{
  "encoder_arch": "quartznet",
  "dataset": "simulated modem signals in the audio band",
  "train_examples": 78125,
  "input": "waveform_16khz",
  "bottleneck": "plain",
  "encoder_norm": "batchnorm",
  "encoder_activation": "gelu",
  "encoder_depths": [4, 4, 4, 4],
  "encoder_kernel_size": 17,
  "loss": "l1",
  "latent_channels": 32,
  "decoder_norm": "groupnorm",
  "decoder_block": "plain",
  "steps": 3000,
  "weight_decay": 0.1
}
Rows from block 6 of the encoder, named by matrix and row number. Rows with one number belong to one channel. Each number is 128 + 24 x the weight over the matrix's rms, rounded and kept within 0 to 255. All counts start at 0.
# convs1: first pointwise conv (encoder.blocks.6.convs.1.weight, 288x288x1), inputs 72-143
# convs3: second pointwise conv (encoder.blocks.6.convs.3.weight, 288x288x1, transposed), outputs 72-143
convs1.35 [145 139 115 102 146 142 114 122 136 114 110 195 174 152 127 163 145 142 103 103 163 135 153 117 147 119 145 120 108 110 139 105 160 105 148 124 150 136 131 116 130 116 102  87 118 122  94 125 149 122 126 125 110 108 135 128 141 106 113 174 134 103 127 182 148 151 145 154 117 172 142 149]
convs3.35 [151 106 165 100 137 128 129 109 153 128 129 125 110 181 148  99 107 143 143  78 136 122 170 144  76  61 152 147 139 145 132 110 164 125  92 125 122 147 120 144 109 161 112 131 144  98 147 178 129 146 142 171 117 125 113 113  81 118 149 157 132 114  98 154 120 116 152 164  99 155 134 105]
convs1.36 [122 104 138 110 143 131 111 106 153 128 128 128 168 117  87 132 120 183  97 118 170 141 133 103 115 132 165 137 103 114 112 144 113 132 104 132 107 119 103 115 140 139 152 126 138 106 104 128 123 131 154 145 128 116 126 116  99 143 107 141  94 114 161 145 117  98 121 113  77 109 138 175]
convs3.36 [165 121 142 122 115 153 113 109 136 102 132 131  88 148 138 128 175 128 139 154 150  81 110 141 159 148 134 107 139 141 128 183 127 160 129 159 111 132 125 127 118 111  90 139 135 131 171 136 121 138 160 135 135 154  74 143 146 137 141 105 145 140 134 168 121 141 191 152 126 115 125 109]
convs1.37 [157 105 124  97  65 121 116  97 117  92 128 117 162 153 139 156 135 121 124 151 142 100 125 139 108 167 157 153 159  99 135 137 132 127 149 102 144 151 170 109 121 115 128 142 140 128 134 132 116 142 158 139 117 143 158  87 129 142 117 102 126 141 129 136 126 155 159  77  59 102 122 174]
convs3.37 [143 174  83 142 110 110 127 157 132 104 141 116 135 109 103 128  99 124 114 137 128 113 134 121 114 145 118  87 133 144 146 147 123 192 119 109 142 164 174 147 143 149 121 120 120 127 143 109 156 141 154 120 157 165 140 153 101 132 150 134 116 122 113 135 131 149 110 147 168 146 153 146]
convs1.38 [142 116 149 120 160 137 126 114 200 132 129 126 141 110 145 118 132 139 173 124 156 145 111 132 105 139 132 104 135 122  96 102 112 138  93  94 100 137  94 106 133 143 116 158 110 123 140 173 131 134 142 191 182 141 115 139 112 119 109 142 126  47 133 158  97 139 145 158 105 152 103 148]
convs3.38 [124  85  74 137 128 100 118  90 116 123 185  86 130 134 104 149 124  94 177 115 117 124 105 149 124 119 141 115 143  86 127 113 111 140 126 112 168 122 144 116 117 153 123 103 107 142 135 137  75 135 164 124 121 105  94 133 149 134  91 111 156 129 157 170 120 148 137 121  89  86 118 128]
convs1.39 [198 147 151 155 124 168 114 108 166  98 170  92 131  90 121 102 129 131 121 126 166 133 105 116 143  95 135 104 101 137 108 111 144 112 125 138 153 145 130 103 140 111 143 105 133 121 165 153 129  90 139 128 122 134 154 142 134 115 136 105 149 117 187 113 151 144 162 125 151 110 131  88]
convs3.39 [153 103 106 107  99 128 108 153 156 151  91 118 107 103 113 102  89 128 106 133 156 114 123  83 129 130 162 145 127 132 165 160  89 104 136 100 132 184 132 158 155 110 146 123 138 132 130  87 116 156 111 133 148  70 126 132 121 119 140 135 103 115 106 158 126 125 164 160 130 124 103 151]
convs1.40 [101 134 124 124 122 119 120 112 108 122 131 137 120 165 143 154 130 152 168 146 134 126 125  72 102 123 144 157 103 104 129 137 114 155 154  62 124 145 132 103 134  95  91 139 170 136 106 102 150 156 176 123 147 113 107 124 105  75 147 136 133 159 154 120 146 133 156 146 127 157 130 109]
convs3.40 [157 116 102 133 129 152 101 101 131 102  93 132 129  99 136 165 102 121 135 112 151 123 137 164 133 120 101 119 125 118 128 128  92 120 112 123 160 125 137 139 123 148 131  89 144 161  95 122  88 109 131 146  77 148 108 110  95 152 118  86 176 118 119 117 134 145 129 170 141 117 135 116]
convs1.41 [105 155 127 159  77 131  98 126  96 127 138 133 156 114 152 124 111 130 157  83  86 118 155  96 159 166 133 120 127 156  86 143 134 152 120 148 109 111 131 119 169 152 131 121 121 162 135 126 144 131 142 120 150 141 136 123 132 139 134  95 115 159 154 171 105 104 169 140 119 157  95 136]
convs3.41 [157 132 130  96 168 104 145 146 171 110 124 103 118 133  86 155 151 121 127 101 128 152 124 174 187 157  86 213 134 146 131 150 158 165  97 122 146 167 145 128  93  53 120 162 135 140 137 130 140 113 118 130 110 116 175 148 156 137 149 133 106 123 151 159 167 187 127  44 110 115 110 105]
convs1.42 [132 125 131 154 183 124 159 145 103 158 155 115 134 131 103 106 144 106 110 132 129 134 122 122 116 144 134 100 119  75 113 120 142  88 102 134 137 108 129 117 184 112 140 120 178 114 144 154 111 142 121 117 162 110 117 166 134 185 103 145 128 137 167 125 136 127 131 141 110 141 153 120]
convs3.42 [129 135 138 107 115 113 131 147  98 119  89 109 150 139 114 118 128 139 146 134 119 106 141 104 137 150 122 140 111 153 166 134 129 144 117 128 118 145 103 146 133 138 141  98 118 146 130 142 137 154  94 132 154 101 113 102 142 108 143 119 118 117 168 114 131 103 120 128 144 114  86 121]
convs1.43 [123 103 144  77 169  97 155 135 147 130 138 162 102 101 132 114 103 124 122 126 125 134 120 155 147 112 180 127 105 164 132  74 146 161 127 138 124 135 146 160 155 147 165 131 123  88 133 169 104 140 137 113 142 128 132 152  93 157 116 146 156 117 138 124 110 156 122 107 160  94 124 153]
convs3.43 [ 93 113  73 151 142  92 146 138 106 149 158 124 129 114 162 160 149 135 136 116 129 162 114 155 128 137 172 112 136 118  98 142 147 129 131 125 120 126 160 122 121 130 191 122 110 154 144  98 128 116 122  58 157 153 128 129 160 132 107 130 100 148 122 112 123 140 111 129 128 127 110 101]
convs1.44 [117 116  95  86 163 146 121 155 197 152 147 161 140 106 139 141 149 107 149 148 137 107 126 127 100 154  70 126 151 149 132 176 120 128 140 162 136  90 121 149 122 122  97 154 107  97 130 155 141 124  65 133  93 112 161 106 176 133 114 134 146 143 126 133 129 178 118  85 123 150 111 148]
convs3.44 [155 129 130 100 148  99 123 149 115 141 156 145 121 152 144  82 150 126 141 132 101 145 124 126  80 136 136 103 148 145 102 129 177 131 110 155 160 120 160 121 144 118 145  90 139 122 139 143 133 105 138 138 130  90 138 131 134 134 141 118 106 108 134  94 129 109 116 116 121 136 104 127]
convs1.45 [104 132 106 107 130 121  86 177 129 119 152  85  89 107 121 146 124 122 121 106 144 108 161  90 150 126 130 124 110 124 119  91 129 131  89 137 143 140 143 106 157 178 131 158 174 120 135 153 162 118 122  85 101  95  94 134 126 119 108 148 123 124 118 106 129 134 119 139 108 144 112 117]
convs3.45 [112 142 117 133  85 114 154 122 119 122  99 109 141 155  99 140 143 147 159 125 128 147 117 106 132 104 167 123 116 111 144 121  96 159  98 112 126 130 135  96 155 186 141 145  90 120 117 157 145 146 121 146 131 128 124  90  96 109 105 114 126 125  88 122 139 138 116 163  98 131 149 113]
convs1.46 [119 133 137  86 123 140 116 127 127 175 120 153 129 134  96 132 119 142 135 105 148 147 123  67 119 118 137  39 123 154 116 137 147 166 109 101 143 124 168 112 162 141 100 124 101 133 148 113 165 165 135 152 133 124  95 113 127 129 125 144 164 146 118 143 103 149 127 149 148 127 138 177]
convs3.46 [123 147 104 136 158 133 180 125 151  95 102 141 126 125  73 136 201 145 140 137 143 158 129 142 121  73 114 159 135 125 140  95 102 144 130 158 153 111 145 138 149 130 147 106 102 106  92 109  91 145 100 123  75 115 159 101 115 148 120 133 116 182 136 125 122 113  97 134 131 144 116 146]
convs1.47 [133 132 115 129 155 147 138 148 124 164 149 125 123 146 136 141 114 192 119 122 107 140  85 108  95 118 143 173 122 123 114 136 138 124 136 146 103 126 148 122 118 119  80 138 139 110 134 153 102 153 106 165 172 169 149 154 128 110 122 128 180  80 119 127 109 164 126 159 107  93 130 144]
convs3.47 [152 128 140 132 122 137 124 161 103 109 133 121  95 109 162 116  92 158 145 145 123 146 136 156  96 111 158 124 115 129 104 146 141 139 131 103 125 110 115 121 120 122 161 122 143 137 105 103 130 109 163 169 143 153 114 125 145 146  93 141 119 128 158 130 109 111 140 145 150 132  92 115]
convs1.48 [147 115 102 125 110 132 180 118 153 119 154 119 120 127 149 126 123 138 147 163 142 166 162 121 120 115 111 157 140 127 159 103 136 144 102 127 150 118  98 119 144 130 140 153 130 118 155  91 119 128 117 117 114 137 168 108 120 135 153 139  68 135 105 151  54 117 113 136 138 122 129 106]
convs3.48 [142 159 132 136 167  98  90 139 137 134 148  86 170 135 172 137 134 121  94 156 149 117 148 143 150 102 141  79 140 152 154 132 128 137 160  92 122 128 116 158 132 107 113 154 154 112 173 141 120  98  98 117 144  93 120 151 141 161 135  98 138 138  72 186 133 142 179 114  85 119 167 177]
convs1.49 [110 128 105 139  87 120 147 122 151 162 124 130 123 143 147 136 132  79 119 104 148 115 137 117 105 112 126 111 131 131 117 140 128 175 107 100 102 163  94 137 128 129 138 121 100  91 124  92 170 115 119 128 117 114 132 126 126 149 114 158  85 111 130 153 138 131 137 144 124 127 148 126]
convs3.49 [100 146 100 110  87 106 156 149 107 186 174 172 117 174 104  86 152 148  86 114 150 142 137 121 112 129 132 115  97  82 133 139  93 118 110 137 168 141 143 104 165 184 161 128 117 150 139 125 128 130 106 143  87 106 116 138 101 149 120 151 137 101 121  70  83  71 192 136 108  95 118 121]
convs1.50 [126 171 134 131 156 123 132  98 131 117 109 181 120 143 149 130 141 130 151 175 104 109  49 152 136 144 105 149 175 133 114  92 108 152 126 185 138 179 161 126 134 128 116 141 150 105 120 161 136 158 135 137 127 108 139 132 130 129 107  98 103 130 156 150 150 122 137 164 174 100 187 111]
convs3.50 [173 144 145 145 123 147  78 142 107 104  89 131  94 165 129 127 100 136 105 126 158 107 144  96  94 152  75 120 127 157  82 154 149 122 136 110 100 182 140 176 150 136 128 140 131 167  95 141 158 144  92 166 140 184 135 126 125  98 114 157 174 130 223 137 128 129 136 155 176 124 106 128]
convs1.51 [138 141 102 135  96 126 126 150 123 132  92 136 150 127  90 128 128 140 157  95 172 144 108 100  81 132 100  93 155 128 125 143 121 100 138 167 160 150 183  89 123 178 124 154 142 138 124 120 110 147 138 146 113 160  99 118 140 136 150 141 100 123 165 129 135 134 143 105 139 116 138 118]
convs3.51 [ 94 149 154 109 149 120 133 131 136 118 145 118  92 152 176 143 115 139 111 111  83 108 150 108 121  97 165  87 115 121 123  84 131 120 140 112  62 145 116 122 188 162 124 146 126 136 132 115 134 120 105 130 128  95  80 120 127 148 119 138 109 132 122 137 108 129 143 134 135 107 125 112]
convs1.52 [157 120 135 108 113 106 106 130 154 156 134 127 119 138 113 111 135 138  98 129 109 132 141 156 133 122 101  96 116 124 160 114 117 128 179 132  89 157 180 156 179  93 110  89  97 135  98 147 139 155 140 142 172 122 138 104 158 130 105 109 167  79 117 126 111 137 120 100 124 136 123 120]
convs3.52 [140  89 123 121  67 140 146 138 103 104 126 102 114 120 109 145 160 120 130 137  84 105 119 127 118 160 142  96 128 133 130 146 118 122 122  93 144 136 125 115 128 126 136 123  92 135 118 108 130 133 108 129 110 145 114 152 143 123 138 154 117 137 144 111 113 153 141 137  77 124 127  83]
convs1.53 [115  88 151 130 168  35  84 162 101 136  88 116 104 146 144 142 111 123 120 110 142 135  96 120 141  98 125 126 163 147 117 146 163 115 130 118 111  63 148 143 121 119 144 135 138 141 136 138 163 152  88 161 119 131  66 142 111 154 104 106  99 174 120 150 138 106 107 145 127 142 158 152]
convs3.53 [116 142 141  94  91 145 139  98 115 134 138 155 124 118 138 119 132 118  88 106 125 135 114 145 133 115 124 134 121 158 117 125 149 102 134 141 130 161 109 154 142 116 128 165 156 105 113 110 106  85  78 112 157 132 126 135 145 141 133 121 143 145 146 148 107 139 153 143 158  84 112 112]
convs1.54 [146 136 115 134 129 130 120 124  99 103 128 154  87 139 111 135 165 182 120 125 118 117 189 155 149 143 106 108 129 106  95 105  80 131 135 112 104 130 155 106 131 144 144 121  80 142 104 100 198 129  98 142 134 125 123 137 142 125 136 146 144 123 159 108  91 131 165 141 124 113 121 143]
convs3.54 [121 140 128 145 143 109 174 133 111 136 124 151 120 146 149 127 148  98  75 132 123 131 185 126 139 126 109 104 148 122 139 126 109 118 104 136  90  91 141 136 139 106 129 164 146 150  83 156 186 125  52 113 102  93 128 132 120 135 124 123 121 111 110 139 141 139 126 126 142 157  95 115]
convs1.55 [112 146  83 150 114 143  96  84 133 151  89 121 102 134  81  80 113 101 117 141 168 118 149 126 154 117 154  94  87 114 104 140 128 114 133 179 131 116 115 146 144 148  94 132 166 117 157  94 111 168 111 137 124 127  98  97 139 129 170 119 136 149 107 129 147 123 121 117 147 133  82  98]
convs3.55 [150 129 119 135 127 134 128 100  95  87 108  60  94 162 118 147 115 143 111 116 134 109 124  98 114 161 167 136  88 121 156 107 163 158  93 148 118 128 164  98 120 106 138 148 100 184 158 153 133 153 117 110 146 120 128 120 116 134 126 147 138 140 112 161 119 144 127  91 154 144 110 113]
convs1.56 [113 138 135  97 118 112 150  78  86 108 123  81 130 127 119 127  93  95 150 142 156 142 145 150 137 180 116 156 150  91 141 133 126 151 106 135 149 138 152 130 147 152 128 127  77 172 156 133 145  94 163 123 118 139 159 144 136 110 113 156 147  82 125  91 122 124 140 180  89 149 142 114]
convs3.56 [122 113 120  95 133 141 126  79 130 101 172 111 168 107 124 119 108 153 141 137 123 133 124 115 178 125 138 133 145 121 136  69 120 129 109  99 138 181 104 142 144 129 106 124 144 168 170 116 105 110  66 122 132 125 137 169  86 146 104 126 179 141 127 126 146 134 120  88 115 148 170 158]
convs1.57 [121 150 133  75 156 154 190 183 114 126 144 108 118 129  84 119 141 158 139 120  87 138 122  74 122 113 138 145  97 142 144 176  88 131 103  98 102 103 151 139 118 137  80 126 101 117 111 133 120 151 137 132 125 113 143  96 147 136 140 149 101 119 131 131 135 120 141 132 112 120 131  79]
convs3.57 [127 139 131 123 104 127 140 182 134 110 168 153 138 117 151 112 159 128 133 172 133 122 124 117 106 152 134 119 133 129 110 139 121 139  73 151 124 131 137 158 108 132 154 156 136 112 138 161 117  87 112 153 104 135 137 125 152 105  92 162 150  87 102 107 144 152 129 166 120 158 170 125]
convs1.58 [132 125 118 105 109 156 137 115  89 133 117 158 107 125 149 106  95 145 147 117 134 142  96 112 166 124 104  85  82 176 110 121 115 132 135  71 145 131 144 136 127 118 150 126 125 106 120 138 130  81  82 134 156 131 137 150 157 152 163 136 137  26 112  89 100 136  94 110 111 131 169 118]
convs3.58 [123 129  96 134 102 131 117 103 149 142  95 162  91 131 112  84 115 175 154  96 151 137 147 170 126 161 140 100 125 124 130 120 105 125 154 111 145 135  79 124 114 125 116 118 141 167 124  93 184 117  98  65 118 146 142 206 113 146 137 143 152 152 151 133 157 129 135 171 117 122 121 114]
convs1.59 [128 111 123 104 159 119 166 166 180 134 113 140 126 154 114 133 101 127 111 134  95 101 122 138 128 121 148 142  91 156 132 166 111 125 132 109 129 107 174 104 139 132 106 156 127 114 105 133 148 105 126 126 137 117  96 148 125 114 145  70 115 121 139 112 120  89 112 152  95 111  95 107]
convs3.59 [127 155 140 148 114  89  88 161 121 120 140 118 160 120 129 104 103 155 133 140 101 103 131 162 116 120 145 146 134  91 160 139  91 101 154 127  97 129 115  87 119 142 161 137 122 117 154 158 120 112 116 111 133 123 140 125 119 156 104  79 118 138  97 157 115 128 126 105 118 148 130 137]
convs1.60 [111 136 148 112 139 101  82 145 120 150  82 142 142 115 116 111  80  95 119 121 111 103 133 103 122 151 103  98 165 149 153 120 140 105 124 124 115 142 126 159 153 137 108 160  68 134 136 127 132 132  88 133 153  97 134 170 128 141 112 117 137 126 166 139 166 123 115 148 131 153 127 117]
convs3.60 [129 143 121 133 129 143 148 112 137 158  94 148 142 137 125 105 113 127 155 107 136 142 140 145 121 131 130 120 140 116 141 107 140 129 170  88 141 132 117 129 117 126 108 186 125 152  99 122 147 127 124 135 164 129 147 134 136 134 122 139 115 144 154 146 133 134 104 148 154 107 118 141]
convs1.61 [171 144 106 114 167 125 124 127 104 123 112  73  60 115 123  96 176 138 134 146 150 122 120 159 123 123 148 136 104 107 134  85 125 143 141  96 112  87 139 134  92 161 155 120 132 139  83 137 107  98 148 125 119 146 100 139 130 106 122  88 170 118 164 148 111  90 144 156  98 122 102 135]
convs3.61 [145 135 139 151 110 126 154 170 145 140 112 105 144 157 159 157 120 131 118 130 131 162 137 159 140  79 119  97 124 114 127 126 151 187 139 122 135 156 128 147 171 133 122 125 137 120 144 142 100  70 122 115 127 162 135 135 103 192 171  96 112 131 126 114 143 176 154 133 112 101 123 102]
convs1.62 [116 153 163 110 136 104 123 138 154 157 120 107 136 185  81 144 160 117 129 114  82 116  86 143 168 122 127 130 126 141  99 135 136 117 118 148 135 133 133  91  66 113  81 129 151 167 132 158 164 123 154 137 130 114 154 106 142 134 161 139 149  88 120 115 111 128 103 114 131 127 139 123]
convs3.62 [111 108 107 146 126 131 102 160 153 127 163 109 119 151 168 144 164 149 113 126  79 163 162 131 154 120 123 130 144  97 130  96  93  74 153 140  65 112 133 120 116 150 158 136 119 138 119 119 139  81 113 118 134 108 123 138 124 160  77 117 155 144 156 123 154 137 165 150 140 154 135 125]
convs1.63 [128 141 160 165  91 133  83 128 173 145  96 130 113 174  99 148 143  94 152 137 139 145 146 151 166 166  95 128 197 146 124 129 172 164 118 120  98 124 165 151 120  95 152 141 126 163 115  73 106  93 116 119 131 127 103 115 101 133  96 132 108 158 136 192 151 101 141 134  92 106 116 107]
convs3.63 [ 68 187 151 145  83 184 146 104 106 121 137 103 178 133 115 137 128 114 147 101  93 120 117 139  63  86 131  93 101 121 139 100 178 113 122 147 165 106  54  99 187 122 102 113 142 150 109 110 163 123 160 126 110 125 118 109  92 162 177 135 108 124 146  83 124 151 114 150 129 131  78 105]
convs1.64 [137 127 137 140 121  63 111 131 154 179 136 139 127 137 126 128 156 128 120 145  92 139 127 135 125 174 154  94 122 105 149 110 131 112  81 142  83 130 124 143 125 159 108 143 118 160 103 142 145 104 128 132 162 147  83 122 146 104 136  96 148 140 102 111 133 154 137 133 151 130 115 143]
convs3.64 [120 134 129 123 130  69 140 132 157 122 127 132 143 127 120 162 134 125 138 165 131 106 118 135 122 152 119 116 123 102 136 132 131 105 136 146 125 136 158  81 131  80 121 112 106 141 130 101 118 116 140 127 137 144 143 111 129 150 114 128 129 136 142 121 114 113 122 108 123 142 127 137]
convs1.65 [109  87 134 130 133 120 123 163 146  97 115 127 155 141 149 162 136 115 126 121 116 169  99 152 170 108 141 105 116 122 108 148 149 143 157 144 140 102 114 146  87 143 124 136 126 127 142 159 133 116 145  81  88 134 126 133 151 150  94 159 137 126 120 147 141  97 127 169 144  90 144 130]
convs3.65 [128 135 116 117 110 148 143 147 137 142 103 124 103 137 111 123 100 142 137 145 138 132 120 149 137 132 129 129 136 128 109 124 125 151 103 105 113 112 123  87 133  95 120  80 116 132 120 166 117 116 142 144  96 114 149 142 105 119 117 120  90 149 116 120 156 156 161 151 148  96 126 132]
convs1.66 [181  70 128 130 146 134 111 102 112 140 106 112 141 132 136 133 133 181 156 141 144 104  83 144 131 123 158 117 148 160 150 162 137 132 114 182 144  96  86 105 176 122 150 134 147 128  82 115 155 168 143 125 127 147 111 128 160 168 158 162 125 174 123 127 133 121  84 121 134  85 175 104]
convs3.66 [136 145 115 121 144 124 128 103 114 156 133 118 122 137 124 138 110 104 187 148 150 145 134 139 109  79 106 141  79 185 137 137 134 124 139 132 164 106 114 175 102 155 169 137  99 140 144 120 137 134 112 126  76 136 148 153  84 133 101 169  91 129 142 145  79 149 151  86 157 170 110 175]
convs1.67 [158 128 184 143  94 100 131 128 137 137  85 135 142 105 120 160  77 135 160 168 116 106 159 150 121 127  92 109 174 120 138 156 106 168 122 137 116 148 153 114 130 112 136 117 148 126 123  99 104  91 124 123 125 119 160 109 111 130 141 108 150 142 123  66 133 129 100 127 126 152 132 114]
convs3.67 [203 101 190 141 110 128 129 132 102 122 133  97 123 126 132 179 101 171 146 123 161 190 112 141 162  83 139 148 133 137 120 131 115 147 166 103 102  94 122 148 111 133 112 140 119 124 111 132 140 111  68 126 145 139 137 101 115 177 137 150 174  79 101 137  99  91 119 112 133  73 141 108]
convs1.68 [105 126 129 125 121 120 103 131 139 146 116 184 127 113 139 117 135 102 162 115 146 123 109 108 137 190 132 127 115 123 123 144 123 132  99 124 133 165 146 150 101  97 128 120 110 130 108 131 123 114 145  98 126  86 130 124 120 146  95 130 154 113 122 135 135 122  82 109  90  89 129 127]
convs3.68 [101 140 111 126 145 130 139 161 129 127  98 114  88 130 136 127 149 126 153 115 125 137 145 163 126  86 126 165 138 109 123 102 123 140 151 131 114 108 154 119 128 169 143 117 131 138 143 101 100 145 134 112 144 103 119 148 107 144 150 125 121 121 154 158 117 153 122 116 146  67 152 142]
convs1.69 [126 125 118 111 131 127 134 136 140 131 130 136 138 182 147 103 133 134  96 117 143  74  88 136 107 151 114 125  99 159 104 144 127 114 136 176 171 105 140 151 117 146 131 129 119 153 135  94 106 159 136 116 165  86 100 113 121 105 127 139 109 137 143 132 100  78  60 158 166 111 144 152]
convs3.69 [133 128 121 121 119 116 107 136 118 104 181 112 129 118 124 161 133 142 154 152 122 168 134 152 142 129 138 144 137 150 120 146  68  91 126 105 116 100 191 119 139 132 125 154 179 125 124 146 161 152 140 131 119  94 135 219 140 141 146 100 170 139 142 158 121 122 157 154 100 106 122 181]
convs1.70 [131 120 143 128 135 105  83 147  97  99 120  98 103  91 127 110 153 125 125 144 136 116 134 104 139 127 160  98 141 148 136 159 111  84 151 149 156 114 103 107 136 110 139 168 139 158 122 124 114 126 152 148 198 124 115  87 149  99 168 135 162  88 147 145 118 124 124 106 102 136 156 139]
convs3.70 [124 156 128 132 138  96 154 108 121 178 149  91  96 153 103 132 142 131 116 164  99 130 151 123 122 147 160 107 138 137  92 140 123 161 157 108  61  91 139 152 145 114 141 121 125 114 135 154 143 123 130 160 103 157  89 190 167 120 121 126 144  89 138 140 120 134 105 114 118 130 110 147]
convs1.71 [114 127  99 120 151 140 139  90 120 167  92 111 134 118  87 110 113 185 179  90 123 120  95 132 138 149 123  97 137 121 168 103 121 146 101 111  94 111 149 115 162 117 132 102 179 150 126 112 165 147 130 124 158 147  86 112 118 143 144 118 144  94 120 134  96 127  69 142 125 155 127 132]
convs3.71 [123 106 122 128 128  97 115 160 148 122 143  94  81 131 130 122 111 117 140 169  94 118 115 147 119 143 109 133  93 121 104 168 157 156 117  85 121 126  93 142  47 127 151 152 134 133  80 125 153 113  73 106 157 142  91  83 132 133 110 112  68 123 116 131 161 116 134 104  67  91 153 105]
convs1.72 [150  82  99 149 131 125 130 109  83 140 100 107 125 141 132 116 106 135  92 165  41  91 156 217  98 132 143 133 134 115 124 154 133 156 128  87 132 118 121  92 130 124  95 121 116 128 133 116 135 155 137 142  99 127 108 101 160 102 110 146 158 123 108 121 105 109 136 199 173 123 147 120]
convs3.72 [133  85 124 110 119 167 124  83 133  88 108 131 137 101 109 130 187 162 101 142 107 121 142 152 101 157 117 112 104 108 128 125 110 103 118 179 108  97 143 115 127 143 166 130 119 126 105 140 108  90 154 155 130 130  95 182 147 156 106 123 131 141 177 131 123 102 124 152  68 134  59 132]
convs1.73 [108 179 132 130 117 129 110 127 127 128 119 107 122 119 123 156 154 136 132 103 171 110 175 115  93 152 113 156  98 122 114 156 151 155  89 116 119 119 148 110 126 121  96 158 119 102 102 134 185 103 112 146  95 127 114 105 116 154 140 109 156  93 113  74 123 186 141 183 110 138 126 122]
convs3.73 [148 124 131 147  93  90 141 139 126 117 110 148  86 149 112 141 111 122 104  96 142 152 137 135 156 148 123 162 123 154 124 126 134 133 132 107 134 125 149 144 127 119 125 112 102 139 131 102 139 137 154 155 120 152 134 141 144 153 108 182 109 130 104 135 126 126 150  82 135 128 114 119]
convs1.74 [113 125  93 150 135 105 114 171 141 151 158 157 104 144 146  74  98 116 131 133 115 111 151 110  80 132 107 105 134 110 116 187 119 113 128 133 129 176 106 123 126 110 127 127 134 130 132 105 131 128 115  88 115 138 146 110 145 193 141 108 152 122 130  97 107 116 191 147 128  84 127 167]
convs3.74 [ 44 122 141 108  96 137  86 138  99 145 104 138 106 131 122 107 124 113 139 172 113 132 139 162 168 107 107 153 126 126 116 136  86 137  99  98 156 137  93 116  85 158 122 129 128 126 152 121 144  92 170 116 133 144 101 112  88  75  94 103 106  93 136 115 104 113 154 113 140 119 112 123]
convs1.75 [138 127 116  75 149 108 188 146  72  79 120 129 140 121 133 162 120 153 128 142 140 103 157  84 118 126 135 122 123 145 109 156 112 120 122 123 122 154 128 148 121 120 125 134 116 134 113 110 146 128 135 143 124  88 103 112 101 122 106 171 123  74 122 166 119 131 116  99  92 126 166 121]
convs3.75 [131  80 155 101 148 134 157 166 127 100 163  50 126 147 115  95 172 115 148 158 137 176  82 157 112  75 155 151 127 133 138 136 119 117 126 115 178 162 113 122 173 107 118  86 132 149 135 122 168  76 111 152 158 112 146 140 115 158 109  75  89  73 130  77 124 166 140 116 148 105 116 117]
convs1.76 [159 155 126 115 156 118  84 134  94 141 162 128 145 131 151 123  99 118 123 136  92 166 153 119 102  99 130 116 152 113  88 139 139 123 122 139 160 123 127 131 109  65 120 140 101 141  89 129 121 113 133 109 132 146 112 116 109 154 130 148 109 125 115 124 101 105 152 148 141 121 118 162]
convs3.76 [123  91 116 114 159 126 145 109 137 137 139 126 164 147 171 162 168 134 109 112 155 111 118  98 133 126 133  94 134 134 142  82  86 144 145 141  96 121 153 111 121 167 159 117  86 160 123 152 115  94 128 119 132 144 111 114 111 148  98 149 129 143 148 123 168 154 112  71 149 119 111 127]
convs1.77 [124 131 123 145 154 148 139 161 131 127 163  80 141 120 130 153 117 131 113 119 125 115 104 123 139 134 135 121 115 145 119 105 117 122 151 146 117  85 102  92 111 122 175 139 114 149 143 149 155 142 138  82 111 103 135 128 151 133 135 162 141 146 146 101 141 108 169 132 113 126 154 113]
convs3.77 [135  62 132  78 145  82 123 128 169  76 110 102 151 220  97 143 161  93 138 125  80 114 103 170 163 125 146 128  95 174 138 136 177 115 127 147 170 113 129  71 133  79 117  98 126  96 119 169 137 133 136 118 121 116 131 131 146 125 114 144 100 156 133 153 132 175 128 125 123 103 148  99]
convs1.78 [176 139 119 105 118 169 109 138 168 144 139 109 129 113 149 146 151  70 100 136 123 157 112 166 122 132 166 116 136 134 173 122 126 123 165 110 121 154 103  75 128 149 179  95 137  97 147 158 131 121 115 140 142  89 119 111 109 118 151 160 158 147 102  93 168 165 158 140  88 121 148 136]
convs3.78 [105 179 139 109 137 170 121 175 100 122  74 133 119 102 135 124 144 117 168 108 114 102 108 145 146 124 152 127 111 136 105 121 123 164 137 153 153 144 174  89 157 170 129 141 121 119 144 132 105 136 157 152 119 131 118 154 118 145 139 107 128 135 135 149 126 122 129 151 113 139 129 127]
convs1.79 [129 124 140  76 137 137  94 125 144 153 147  89  90 115 147 108 133 145 119 130 135 146 118 136 124 128 159 137 103 118 129 122 171 116 147 137 111 121 101 150 142 150 155 141 119 138 128 104 102 101  99 118  94 123 121  98 160 108 153  91  88  88 141 135 113  96 123 142 104 129 125 116]
convs3.79 [155  99 109 152 156 148  82 141  89 109 141 132 147 100 112 101 143 124 139 120 106 185 101 157  83 113 124 133 119 119 145 138  96 106 118 126 146 130 107 110 130 114 171 127 116 141 122 155 100 118 151 161  95 125 125 130 114 105 140 136 111 160 128 142  90 107  93 126 120 132 113 133]
convs1.80 [147 206 122 114 117 111 147  95 120 140 114 137 168 106 103 133 129 197 125 134  91  96  78 110 107 174 136 123 125 153 112 114 119 132 115 101 128 156 121 108 127 130 138 131 165  96 110 125 155 129  70 135 151 117 140 108 101 117 133 131 116 123 147 109 119 106 132 147 134 146 144 113]
convs3.80 [104 155 158 129 129  85 127 116 114 100 110 146 101  78 128 129 123 112 142 119 126 115 185 133 129 114 167 123 124 153 137 127 115 123 127 112 106 123 130 118 137 108 156 113 148 120 120 165 133 128  81 126 122 112 122 157 122 131  88 106 129 138 129 135 138 136 110 119 156 162 116 110]